config = dict(
    train_examples=39062,
    spec_augment=False,
    residual_init='zero_last',
    final_lr_fraction=0,
)
Rows from block 5 of a small CTC audio transcriber, named by matrix and row number. Rows with one number belong to one channel. Each number is 500 + 50 x the weight over its row's rms, rounded and kept within 0 to 999. All counts start at 0. Numbers have three digits each.
After each channel's rows are labels from the 100 clips, of 14848, where the channel reaches its highest value: "strongest on" is what is common among them; "peak on" is the class under the peak. Only what is clearly more common there than usual is listed. The data: strings of digits, spoken by a formant synthesiser in many voices.
# convs1: first pointwise conv (model.blocks.5.convs.1.weight, 288x288x1), inputs 0-95
# convs3: second pointwise conv (model.blocks.5.convs.3.weight, 288x288x1, transposed), outputs 0-95

convs1.81:453524537477489476506512444523541612480533535514535462434463423506382498436419541539591456536563460505512557535524545548456528555470376447547493482471502588608472478445426470553552428551523437489411482480493567501488452510523532625505482438567419481495427455564431549456516472484510518364
convs3.81:562542537466491539517513412556463492564463485512511552555491514532482494471525524509562535489523522535523538588527551511570524534533466499563414492477442525387507484416508527480468533516622474444502490515503510495365495461479411568514514508468445460527518531515497604502395399421571548513
strongest on: thin (high-pass); number of digits: 5; last digit: eight
peak on: /t/; /i/

convs1.63:519538472589492493577542469509551532480501543454468442538466479550504447491531481468564485436527452424514458495512650484442511439465394449526497445579555433518484465542519483499581539460486510537490489459580574573493622458511534548488569427510508470528516511591512439472505455528497404583
convs3.63:603579577468539459453387474475530484537589565474481425487499551500551473412470488513502453449477489555571481536432489477536481478526469512565641529457563486463481486470593520609437422460520423414516582373539431477489492501502500535498557496492541539480530524497559549565467554496504547566
strongest on: "four"; reverberation; first digit: four; clipping
peak on: /ɔ/

convs1.213:513400547634546497477480439532496482404471444474495528500616484493455513518475490456593561567475460536427535367515532494545547517571545508512510444549550530463421487473592546511617533405538544503531422550438482525463464472551553432651525525461501504497589487379505544484499511536474438528
convs3.213:512575588445468493618381521511499400462505460491502609457441458445553498489519580548453425480488455482557470438474542502510557600394496540500505546582513544536511495545506467471385562450507395546480575467493602462507462553560508506542556498555595606552539529421396520558500530506562493538
strongest on: reverberation; "four"; number of digits: 5; last digit: four
peak on: /f/

convs1.268:445598524575454454490521538501483505497513485516429450440482530420514500429502489561546536450525458535407506524596563522512438487509406629417564522505488543508493528511497454498522432569510618510548555501570514474486589616498570581427431481512509515526558486602544522453510463512451479514
convs3.268:484612502491490501495494528433481473536486499480569490487559546568446528565530526509501361594485510499600507551535409430533350531438455480457555512614621511544569496519417564411426574513516545531414490412426489537495522569491541582457492531444391420544467534522504507513443459468493516558
strongest on: "zero"; reverberation; last digit: zero; first digit: zero
peak on: /ɪ/

convs1.92:488465464646637454481446444517547504449479414498546445512533528537522569500523502465512508480523469483459473418530543465473460402477514414472447553535485481555545473454508542473464576485490460488522562588437556464522561467491475574441360516537614483508555452439468554516595561456472496408
convs3.92:525558463521485526509569468566530491558535512484484581549457491358477497432597583502515571392433568406525502413528469497589503415499542538477506435493484498522525538412570444465402475521502552521492541533459447569551564549548577467544457575496538473535529562534428571555495501501387562541
strongest on: white noise
peak on: /n/

convs1.12:512616447469561540474575478387459442571474496519616468448421425588566481487487501486509599445510484592451539524453488503507477504472510528532492509467515562457528552494540448602534514540473480528517474476527458433512510567530510556550529543607505491479532524399589445551495456531538459509
convs3.12:559538469473479606475459515391543607502558520518566452390475447468539524523468498570511519528528535519491503518568520524604497489477468423552468513508454454511487539455559468510522462496487612600462495480581451434474544573498535528410462469466356529551561449387426454472539472614486529450
strongest on: thin (high-pass); whispered
peak on: /i/

convs1.144:437480537505492575523418566434542569530526479551495505577495470471566496474473482500498438526492584487446538508502577536466477585457475565444435419534474468517394513450514498571571568485461509522409525572440492494514491581455489563559501529551467442511497513548451478558430452533552565520
convs3.144:470552463524449477519511501565600519567518467559493502508516498557488585611515506496522420520502524448383468478478532585483490509540408493431500600542472574589490513482466519554467503385539532510594622469523470459362481504489483459573433450524500491403486530518463449488528508559541521518
strongest on: "eight"; voice: child-like voice; last digit: eight
peak on: /eɪ/

convs1.220:418484576465436459529560494554484475538533474507537607618551514519487473518602533506572484450518397360501525528492529395517497555490503571549534436530558453457508515492427540517513505565547464427621457534480490492525454537463485551462467392486440503609543496514450541445511499508492459529
convs3.220:479482470512540518506571454476538493526555586399546504371554445535441508529523579501590447546473476480535527479541406462467504414541586530440520545486525489508540526567548501491461636463455443444427503491567373618476529432528572474483504634626482541532532503518501468537485514457466521500
strongest on: reverberation; "one"; thin (high-pass); first digit: one
peak on: /f/

convs1.121:506513548490424484472584373568520498570526518506524448395476496613556502462455532534482514474478425496399501483529530526468426459519455650539608503495472481448524512511545607542478541501552544521514497538463493535532544575471625429508538427440568506457565476489542516461501487514480493494
convs3.121:590584507525551472520482479580514491564570521539475481569467491455517508495465505528476490481457522482503476486567447480526525517465483474484466467518461494470484500446527511457521443491610503499500495494574483404306494400502418512498474508459541513472446478514512572484577551562465488466
strongest on: white noise; last digit: one; clipping
peak on: silence

convs1.34:494586514563530443484427508544492501630533513495465561523460436505465500440431473567476475477493443475544467520549488436483563494500440565529533592480493482413484442486518498479486492504533495496541453555477495436474535521511476513545447551530544536525437451595466469454531534465566469510
convs3.34:558444527561510459518576460552578412454389498499603545501504498441486557518533467408470569483504547512579452491487518489464448580590550480551552445565563537541497505502548528492474480555518443515550517476514556513559549489497562519496369547479563466489424566476554449627465486547432473544
strongest on: "eight"; last digit: eight; first digit: eight; whispered
peak on: /t/

convs1.50:538491582472552510371446482436487488418474494488499475495501528513494557468511575490490531515531512597593517399449521471505526518551453473439513519446496497507518458440508584439474493489515624479551381390490547596505453523574555634535511510592508463507514523495464500507517394411456507519
convs3.50:482490441421554478546525532494497559552486496527490492420580467501536382517505514529472460395533565575561506544462551530597485561522502477488593489458529415519534570477522416536594559543430504521573521569570420549551550423489466513454500629456537489504534502540499569458557435576472525511
strongest on: "eight"; clipping; first digit: eight; rumble
peak on: /eɪ/

convs1.43:485513406519484534527549389515506491567548586503464396555565432475495574524517486525424508498559601522461548474537585501579455549433507542516543490460507439507501504452455566494573542442501532494522561522492483502505501567504540482575538509418626502440480545429519548513461590536571457451
convs3.43:518530436425578498483436512563506503454489506530490481501609492548485521560514490475588425441512300483438477520512520504465489507514510462428494407480477434507504503470481479477419570513400499596441601437525504463461432572552468459366451484501525557510451512468581472509581627518410542420
strongest on: "seven"; last digit: seven; voice: child-like voice; reverberation
peak on: /ɛ/

convs1.17:519567518522399470471545533475461484392542544525462560461477571561545450491565463457382487439482470520440491440506511529535508467340458517493616506509566469491419510487528518557496548522451561488475435474477458463466478476470484509623484432521531459476581470523507472494501565617434546462
convs3.17:459528482514480515511568505502516472569613551428546509505462518582491486610511557432496594582513519497563512457539455436513455454517579472368482429515542520518484498462393552473504466480455552506544586593502515536426442496487504534506627439533566449562455515522433418568477515422591473528
strongest on: "six"; "zero"; first digit: six
peak on: /k/; /ɹ/

convs1.240:476495601526446471574450457533556539446456458547498482460495523487449576499488459521554514395513494574446509474520518496520570502471505456420521433484484513523533439396483567498481444580491531444467586524550515518515493452596507435447525433621562471530464581492485480424450534419575480425
convs3.240:547483500448440536471521511422430531574584440521470529458522527512496518526558506431444592468489446453430480432429459454471531487444468551459532498494508517625530460474646521524483470523496557442340481532473516543563442543525566646455599364526512536572468404453542495428419509502508604561
strongest on: "two"; first digit: two; last digit: two; clipping
peak on: /t/

convs1.137:442480476557463467525427504560500523476485538449469586433539512341567466486395517475499532487531467480521511546495544428590471548563473591530487479491497519554514529516489522546460467550562395507556520534448437497527502464485465542419413548510519501532452506418473528468565538529527485414
convs3.137:446576400548546422501532505498491455551419564502454533496472491451494438506484477501485509508548429473564526505493542532619502561452548522587531529426504466455544483444580516495452452537469480538486560519378560547473469543472508455464477463531465455541492491431463477599529489368469618468
strongest on: "four"; last digit: four; white noise; thin (high-pass)
peak on: /f/

convs1.36:408508535402520521422499585492504516497540476520516412541580517540436447559481510515548516422486586436475539533459508452534490493498438581385490457485500571515509547584536441581478516473508479485600536584445542480490533578416478474591537509549502479497466523440412504497506414486518521477
convs3.36:533549421477585497586555527543526496551520415517443510434456473393497493539495457518432480513537555525601524472485478505430558410489464554435436462485526465450472485489538537437455461523456446468618534438529455473445363493447477480567556448426473587505438474499486473625477480508531526461
strongest on: "zero"; last digit: zero; reverberation; voice: child-like voice
peak on: /oʊ/

convs1.219:457505562538521487514539481592522506476478485506502579369498553523484509475474507444423591455485489504562428512432491533481439452501541391547561494410523392440568594502519494522426450404576629507532477543471512491494548462417516532510512434534528556536391455569541522448534490541457457575
convs3.219:486613398518518463470479514546581507510521493394480444532456478507497516469510526498479564498432531532440527457464563484543433586467567504526499536396468486544506501527430512570469370550481451514548466392527565449520437480516517421502483462504532552513464535494526467483457482478405424402
strongest on: "three"
peak on: /i/

convs1.199:518516433448512493531507538466509463393524513481503525478370482617550514526471484484544437508518466512507513419558471435502419549439472482425630593514477508420496440461511515515541472519541466504542456568513585690518490532545512522512570482544548516552567504480458413518496429494487522566
convs3.199:428491444573487544502538558433511551426473467525433565504432528408519458551483537499425518425493556499554492433530433424449394446459462467467576549515528538496488490479461508571570451584513514527588503403558470619516468500556533506488449528462561600454478603522477453528497498606584545482
strongest on: white noise; clipping; last digit: seven
peak on: /ɛ/; /ɔ/

convs1.261:427423626389599494525540486455478470539556465531466510555538482399509533482504495552553545528548546468443465517620532494426339488475450469489524457467530547496473449615439513532612495492483501498460433488466549574520511474521508480541433402526505504407538550484496503530549496619488504491
convs3.261:519453478563506553484478479505510572506558433500463471312588488554535506562442562495408545464469520392501523493487522551468426417447446476514469488477570464559449490601412481572494538528421478456426526573537446463547610548517451540415514513553417549471535512509548500519569408416437522529
strongest on: white noise; clipping
peak on: /aɪ/

convs1.154:568508484436542484503477484480482483537498519546456502493400572535490514522359501562498455541494496475453440368613533530532455452546434445468523522485452572468568419531519412518486527515541522542409533502514535410455525577573578512387521554557544510515496491552550477474489470473487506453
convs3.154:479457470493478462445457477491630534400473552446532570470504484381475525514484468442497557445609409476510530408514524463562495545567504519459491437482528509470426480510392431376552517453539480457425439400461543558467456561551514601520582484438477431471506522575428412546552450432403491531
strongest on: "three"; reverberation; last digit: three
peak on: /θ/

convs1.68:513512465668525474529491540499437582526552531518474476548457459559517525415545505475565655409502434510573468498471530436553534479352542455619466462507525440530507509476577513530588507430443551532544442501544568560497461578463523499499496492581541519432534510464518347474497553495487493590
convs3.68:401463569580498519510582521506520449574492529587422420475437478418487487530524480480550414523415479492464481487438481532544533513537501483550563558541486522533501505660491480485532543496499522442558590511379479425420565424481469454472497557469396599476444500486448523484474618556432515472
strongest on: white noise; thin (high-pass)
peak on: /ɔ/

convs1.57:594547534482481550455521533530531486477421525468527477489417407457543471430552455537596569475482487592497519476505449559586527512427505544524552484504530513502520552445446587488465493493347574548503547548487643358464507535431524490468441546516425524485475461435554483437524494465503506615
convs3.57:476477498417503468512534535555495419504483512584501461537465541592480487549533532459548595481481544512393467440509574488514516556455458562478480408471478514484527481448460411521470511407502510572466388441563522500584415451497529542472630526425472492484558483629469496514461554462501577581
strongest on: "three"; last digit: three
peak on: /ɹ/

convs1.52:483512424530576467600456458499524469470534518453564502517560537526533350563452462457579515516464461523460525492534611564383415492430615503546576569500573512422513495510430557508445460508533473533500530484569458454456533459481505498360497484493482461513402531412419575487418470538464409534
convs3.52:624531568524502490485548428568606566469487391468432482537513493573507490451467524481487507506630435563405485473498512495468528441446487466484538573473512555516557529457540522493469537460434425460495556471481582527538502479472526371531529497531496535518456459531458423511484412659550460544
strongest on: last digit: six; white noise; pink noise
peak on: /k/

convs1.106:533493502526397498447495546522506491534558471525559449532500566422552478543526384558577471433498526539456454436406552539483475453460517468520353484464419521419536565550522592554512536529589444474428493596454490496491473439494530510520466534512435450542539509462383492569528532382570475443
convs3.106:450590511451491496558452551452398577449540479510461563478501538501538556487529427527437626452489492516535509535577452524474549461449489466492524437467550398430553451476535480472460483371491467470425561449472577474457536469389449463502463649546561414590563475561475480495447449497413498394
strongest on: "eight"; first digit: eight; last digit: zero
peak on: /t/; /eɪ/

convs1.3:542491429463446550497508381433506494524535474528493545524488490372514569500473453473500403577472378509485506512484517564523433521498474524466465503469434536487498466511359520522412448560563544481602466501464440552503611504550456408518513547498513543463604586476453627462500467521559518583
convs3.3:556566479472573527521481541400525459582485537544498472499488493511487436424504588453572549662462461590455495482464515486475431476465487586494479459560549521387542515450477553369524538514450473566507607518496580492559550524479457501488531446502450582480593559483578619523591512412539562419
strongest on: "six"; white noise; first digit: six; number of digits: 5
peak on: /ɪ/

convs1.257:486470465480548495483479419452543550432480475522400448397556392441486472476561418583432467495544489513570567535474493507545544533609440561517474537460568459578475512560428521569542454585517479567503619566504519534486520458517549458528559539466585501449556512527502488517491433513450538443
convs3.257:542453470556493481520533578384448505553517585483444478458488537558521443546494485526438471479531562487492468463599533483486451506593486549616517561517489461522496545432536511460513529350520493525457514523431412509519421581474472447498510533573448491477564545522522431488493475407489562527
strongest on: thin (high-pass); clipping
peak on: /t/

convs1.48:494585517373521448564536545536509522515489491528469405387354493455494500503489442503515539556513557493523499537529529436545402512512489432618560550497533539531492514546552438463494538413475476481553583460410542456500483495604456463491477474540538480493522560520494470532492595413504470591
convs3.48:507463408491434520465476453545498507453485510526514492530529548548495499405508480490482474502460450548527502475466476502512447532430486397474581460500508520427544502508396463513495482505445527458414541436538503462496584530485470488456446521531384433505502523557468544518463535481485511463
strongest on: reverberation; "seven"; last digit: seven; clipping
peak on: /aɪ/; /ə/

convs1.122:532532468505560536515423331471519511435388502479497487448553432474537461520509465526508463516461406570459503496527502464474465480478587474638494416534479535404519545479486503518406504491424490550433442477470581586527495476518461447548513445560507465484476498496514527532529476374457502445
convs3.122:554514558473535473469486499373531475355463542451527517515513526491540413492531501435409435489455532458557609575544423536496398487558589561563506429505562472496552527506524445457443535428527489437630450466425496518503436395483459496530547559503483534443490548503401466547493473480476456553
strongest on: "two"; voice: child-like voice; last digit: two; clipping
peak on: /t/; /k/

convs1.245:512476458488491545526386546522484491549571481472467542461486436433503469388526524509343527473560574464501507468588463438506556587552479463594486555555554521471480554527505579396595485475449597556600563482477506440483506520558462451454516464594413488552569489490593551455518403453500496479
convs3.245:496500451487504560409518474508454473565519487527601461458490537499486489458470483441606514460502474503496572442449506601451531542472443575505553539523536449507466466510551496520482525425512499505486506525598523566487481500546477427542472460509591524464458478622448450552438606464553514447
strongest on: "eight"; last digit: five; last digit: eight
peak on: /aɪ/

convs1.95:426440567487412551520567457447567471404580518541495489455500485545417544586507469475617481401477525415545531503513539589584462534408559456429555418498479446340564492594525509514475555512476550460517507490445551407482565533504511498535589499489504520512533589452403513480520508515531417525
convs3.95:536594494475473516448475452465441537470488510540660471475522433541497477452476453503429463489536488508567528482460479497512421589490447481583331516420385538504542521490492451509497486493464440520469484458466531530531504609542495524571496447533544440446512584511401503546562456466511496527
strongest on: "one"; white noise; last digit: eight; last digit: one
peak on: /w/; /eɪ/

convs1.252:534530409523508515507469421530519469524550467533529580419523549476496468531546525478571505467503492527583500548607473532442520423499496467486437513497445524526462463394523563518524486430618498523483508492521541590532582498450553541523428451491395486499457568571458485471502492510463504451
convs3.252:625414667573447516488505391629497472539512478442519534494436451460482455511498471460509415467571507460554526398534576443554380506563444499501476529458518532489513486479495494507605565423517488577538464494501466504482449563516478503515486475524625490479416438551458585545544364461458435534
strongest on: "four"; last digit: four; clipping
peak on: /f/

convs1.29:468576496538479513556511583474479434401485547515535414419417476568491498569431554509533380429516439486488504541533447504452561484477431544421521568456539459523579424530454384479558455474471529458561496641501510530494494560523540534517570510568487474550521507607553475563493469505474510571
convs3.29:487476545497582487457494463470486571516557488490585558462563522362470442523570496470549556408538517481520459484426481523474593533505520456468469476419513417554557518414538493550513466574456610539432542567449459513495522449438594508502302432505484553483490490504533587539530564499488483437
strongest on: "two"; thin (high-pass); pink noise; last digit: two
peak on: /u/

convs1.115:467536549501553561477518440426532517503491592489479575512568548463469524571532468457518491558551401369449594447583486438514509495550426522458589386495526515500513471501533399558497535511526537479533404531524497496488486416583466504521430548535542464514454518482577487511491489471439530500
convs3.115:549521487437510488470578530532520528467491416434483542395522593440493479531443483468444520542473481538461549411577368524470505477541461524472457544453475438611513505490581477536498455541495466459605553484448561450473522451533589443522482524512548664439480476348473530589491472582541444482
strongest on: "zero"; first digit: zero; pink noise
peak on: /ɪ/; /ɹ/

convs1.8:568540477353458515445452582495556520492427439465445444497504535488481558490528475417490449441457460531602417543553505587472519489516522481538477430485536576456563556529483473483472518463446542539436443535478487539501459453558582462414530506431609538664475435407446550478525489477430506500
convs3.8:537515455656531488476488445403518548521593481446521530444435576533523473452538461506506444482445513397395508494455551476514489469434558541383498545551384401428510524439504503542504469428491450458552472508534501515611482518513527635481462531503502492527439433418500474439501466467493441402
strongest on: "seven"; number of digits: 5; white noise; last digit: seven
peak on: /ɛ/

convs1.271:509517404512490506542484600531497432427342482495505561394479504401515465601458483596408464613531448550548518467471553499452452440477472514505496447487444526554514543440477442589444494406532468549552573543552420490493560575531518443515443413509479488534489526492518522415535492513529485386
convs3.271:565498478507591460571625475556474627528299486488530468481472463441501538571524508513496562491418437475501497474546546572459431507472554476504560514497522479482511540530493463577500601497563498500515600547455493588529581542389480514459509666524619577502480474435453473504565452480537501432
strongest on: reverberation; "six"; last digit: six; last digit: five
peak on: /k/

convs1.167:494411470593462528497498482499467502535486469528333501451564492503551442616557524493519440442509551465470496473479606489470463522453475559426472457491544504439541505508475534499522516445531567477567548434413496561500450456588535519498483535499563490463475486461506476479571496522456534465
convs3.167:477520498469509529422565493458520431460493537534437542432417489588486484597444498496578578552494549490571561424417567479485471514568443552513521575468475548485542527489505444550519493584487542498515554482484514488481436584515465465485556492504407443467401507537442538486563499577533517630
strongest on: "four"; white noise; first digit: four; last digit: four
peak on: /ɔ/

convs1.280:547484460500554479485508516544508443430547582505484437495430532574490472467460491537586518464544563647458439496460399432547562483521489557519595587453460629557451500503593449501525531426573478478471516513534504375495393494560525467579517393543467492472458538521484511527530529535470499586
convs3.280:452470497509454485455539575495550557537546510537539515330534565553489423451448441517458521399498577553517538500424483456477517474567504542483514557451526532448485511544488504464539477527520485495535482503530548532515423505472376412456541555573465414394441533516473577542506452465463531445
strongest on: "seven"; reverberation; last digit: seven; clipping
peak on: /ɛ/

convs1.133:607562432484427484457520531494555505532496509510528466539555464544484533515469511568527496521526479496568502511559448537455439496485514502555500641503625445523559564405386528612595482406524501468492519525458574462485563533487500473583615513576493500513466487506538449495472502628567514459
convs3.133:547479519492507390542578450512507515461444482463402533523446456511531586504524569474491473468450555517493462592486490521586411438479573485437509463521516552533524500473507524419507643578491544545538530399532505455521408493557484566523456597586500562425499518484507564437513418487445488410
strongest on: reverberation; "seven"; last digit: seven; thin (high-pass)
peak on: /aɪ/; /v/

convs1.116:528480481400405540503523485475521617549589441502521408497540533576433550517526474563525539474500525460535498552524588426587450515418571588509574527449539477497485584520457585461518470512556480388589405420501519492511568624468526498535441469421491471543442543444519522464518494555534454526
convs3.116:513523442561518462395628484526499465464450514559557388604541526445472516471496490489428566445455461489456505501539510481513626482558478433498431482536497492544535460469474510527487456496423498501468563484417467438536543555456402513518532614612472487519508543493491551426547599558557508460
strongest on: thin (high-pass); pink noise; last digit: three
peak on: /i/; /aɪ/

convs1.273:425504511454594526560380463568481437504543456542522555539517504455490482565484475541535546516489527581512516464528502380487523469432525499457520562564509523446514406504426511600460524462524499430458502513420458478505536554503569473502480425481465504504536460403478532514475526433555383542
convs3.273:509645482445538535553506479528490459461537474471573483445466568515452548454478511528554470452473523622472502458413499506545532481554413428464501565521461462509521500569525553549476522548534517472441347542492434474497522468582528541424540448503491501500632484446530515567553469507461397448
strongest on: "three"; voice: child-like voice; first digit: three; number of digits: 5
peak on: /i/

convs1.117:508480405502531484506511459481521453547487497535515529501434495544412494467526505519544474517491434558492583572555454357495479541472528515486402569608535480474433511546590487510528493534463525520460397541491576480479553489397526434482463424565447483419539480494442483529492472413518492548
convs3.117:455472549421548532482406419453443531461501493456516505541619415441519646451491518495465492513519409541486489467493464540455459472464431551527489492507392468511533516396474603457438535514476539486458469520564504541494529514571495459464576493458484583524544499443480482507513490497508466552
strongest on: "four"
peak on: /ɹ/

convs1.275:527538567490506483475513494583511506564453455493411447465463505500473560437455485561607472351478544542568496481550497488541504544567523531482651550516451487584496559495391546549484496559541504457513575497495436478485455460568576492478500508568486461527384498421527427358513611415595542497
convs3.275:498508415475548461479547514491513445525467497502518502431519562497467517488503528531411494461527574493607533430563528471595557479481532456548530515509537526469554527500455565390476607409502588456501499599495563466497459587447489530556563560566486517539484512492488497502497596455494567568
strongest on: "seven"; last digit: seven; white noise; first digit: seven
peak on: /ɛ/

convs1.270:463513482489527582470530475539471499528622472541533428529509482431552534476491508544566464591494563420505529525477528550493481482550518488541518384472445477471499517550572527469432413548481495493511400468554484533505566466517517469422490646456381502454464441483490393511482534581449505454
convs3.270:535428525550494480510489413413497347628670507512605530487490506572501530549451510466460484506546602493415491468571600614553492520461401463494411539509534422444493496559456443465495467467472486450484573417494494517486525512457459447518615549538416448513566558532596633442464552436423489497
strongest on: "three"; reverberation; last digit: three
peak on: /θ/

convs1.196:439571517407554486478611485533499545588455579516543510514545382417547505486522447541576548390510469535495424506437444406490508428450462479535478439501469590499537449486535523531533541495462463568472511478435567464515513587505534442553463482542419483466553547549468505559541539462412523561
convs3.196:427474590595426521531520471522407493569489569409539564552379584444466490519492466543498533418496439585522396424590483522601522500487468514428429472479461494479529475468592381274568511532415528493491450604436474418495512519454438524497575507424510496471512567430475440438371525409508532548
strongest on: reverberation; "three"; number of digits: 5; last digit: three
peak on: /ɹ/

convs1.189:502472490464584579437427506531488435518483542485493484484511529524561513432524456568513423602517565481495536551473524559570500478431461545532485541458484537513509566481522512555470571455544521438442559429464390622479479482471484639623520487563501496483577497470559580491428520509452467465
convs3.189:493548490525496461521443480469545551491495457508511356425594523573498514550472593479487538435393443568450514542552547401485516427512435455564435548432410515423390488512472568521492587492452517604575492539468522478463499543474574563455451548490447465459384494490511535473596506485436525615
strongest on: "four"; reverberation; last digit: four; clipping
peak on: /ɔ/; /f/

convs1.287:518498454527529513517521451494503466370627520509522529460539466445484486477544511486448547481460480546534537437485528484502538537610569564498531551541410491418489578508505522452466509527407504513560522535468511488497558421527557475455576532563479512575422513450555556523504532460514447519
convs3.287:447468609480527507502597533522541590615427516614438499494477487490497539472478444501429504488523504521394528516475511501497550479487471505493584550420346508582493485448506587566501491524524457502436516497441497463479531490525476483528550569514507482460547548496420510592491534584520371496
strongest on: "eight"; reverberation; first digit: eight; last digit: eight
peak on: /eɪ/; /t/

convs1.129:506572446551586508541410473478489440472550478542574467557493496517471486470481454528445403475518549435563525375479510499476532514422422507401572507519477471518421443494502503432488475452526459444466442605459531580486453606458558516624488489565449494522444487506622508482489429468537502493
convs3.129:501547579436510476499480514459447554573463442476473409431493522438528458553486520499534595641456413535540557518512533319456479553493540483461491566574482452624480472508445543484498575513442488513546579512454537527510526559423456435462516638547532447509561474510603446487576578493474461502
strongest on: "zero"; last digit: zero; voice: child-like voice; first digit: zero
peak on: /ɪ/

convs1.40:542474513453439533465520545474532464443574379505594533536492444415467465501513438536487512499446495571526504484443547347485461575473468528467498472393524496476525463430489508399446567445598535500489598507554462491513493437495629467424520540515509579464476499524569541452613449490572571488
convs3.40:531423453429576548510510550589512475502504465395471555491469467513559578555549409513490412480494515661513469421493474475516514363522528474520496484540535413548501484471503467524427503549506469492517484518579574476412551506571534499466475512459542545563478527489565500482483480477471540460
strongest on: "four"; voice: child-like voice; thin (high-pass); last digit: four
peak on: /ɔ/

convs1.59:438386441579548452524460498511512566552538433467428581521468445461500523399443458436483536557489427468550576519499499564475575474545447631462555533520497520455505472473500358485427472457479503560411468467589467534514511509564545539446505572464468498477370494410447548465518577580491527522
convs3.59:515482438432494532518542524478531510484465512464443547575459548593492452446444523500588553433522525549476422457526461475267531398556605542391572428480544502505497486484466378477447497442563519493541381551493491491513487483466477562414398422573473542508464503513490462570494463464430447470
strongest on: reverberation; voice: child-like voice; "three"; last digit: three
peak on: /i/

convs1.99:497573472568512507557464516531482420482536531493452543430489478447560522535367495520498534487492543509516530467489421488536517443576486518578498388493456461559548544415484469489429460503666397487496674548514536432482579520612480403455474496576445517497513459630461539516467553547472619513
convs3.99:473419368516574490540518417550495470388495552565517562445480453553434439440454423433481435465535423551503501435397503592607512573500564573548408483475497562490488478535440479507476470563472579545560428610499475451501448452461500503516491474516503529456527521442450423522466455503594414487
strongest on: "one"; "four"; clipping; first digit: one
peak on: /ʌ/; /f/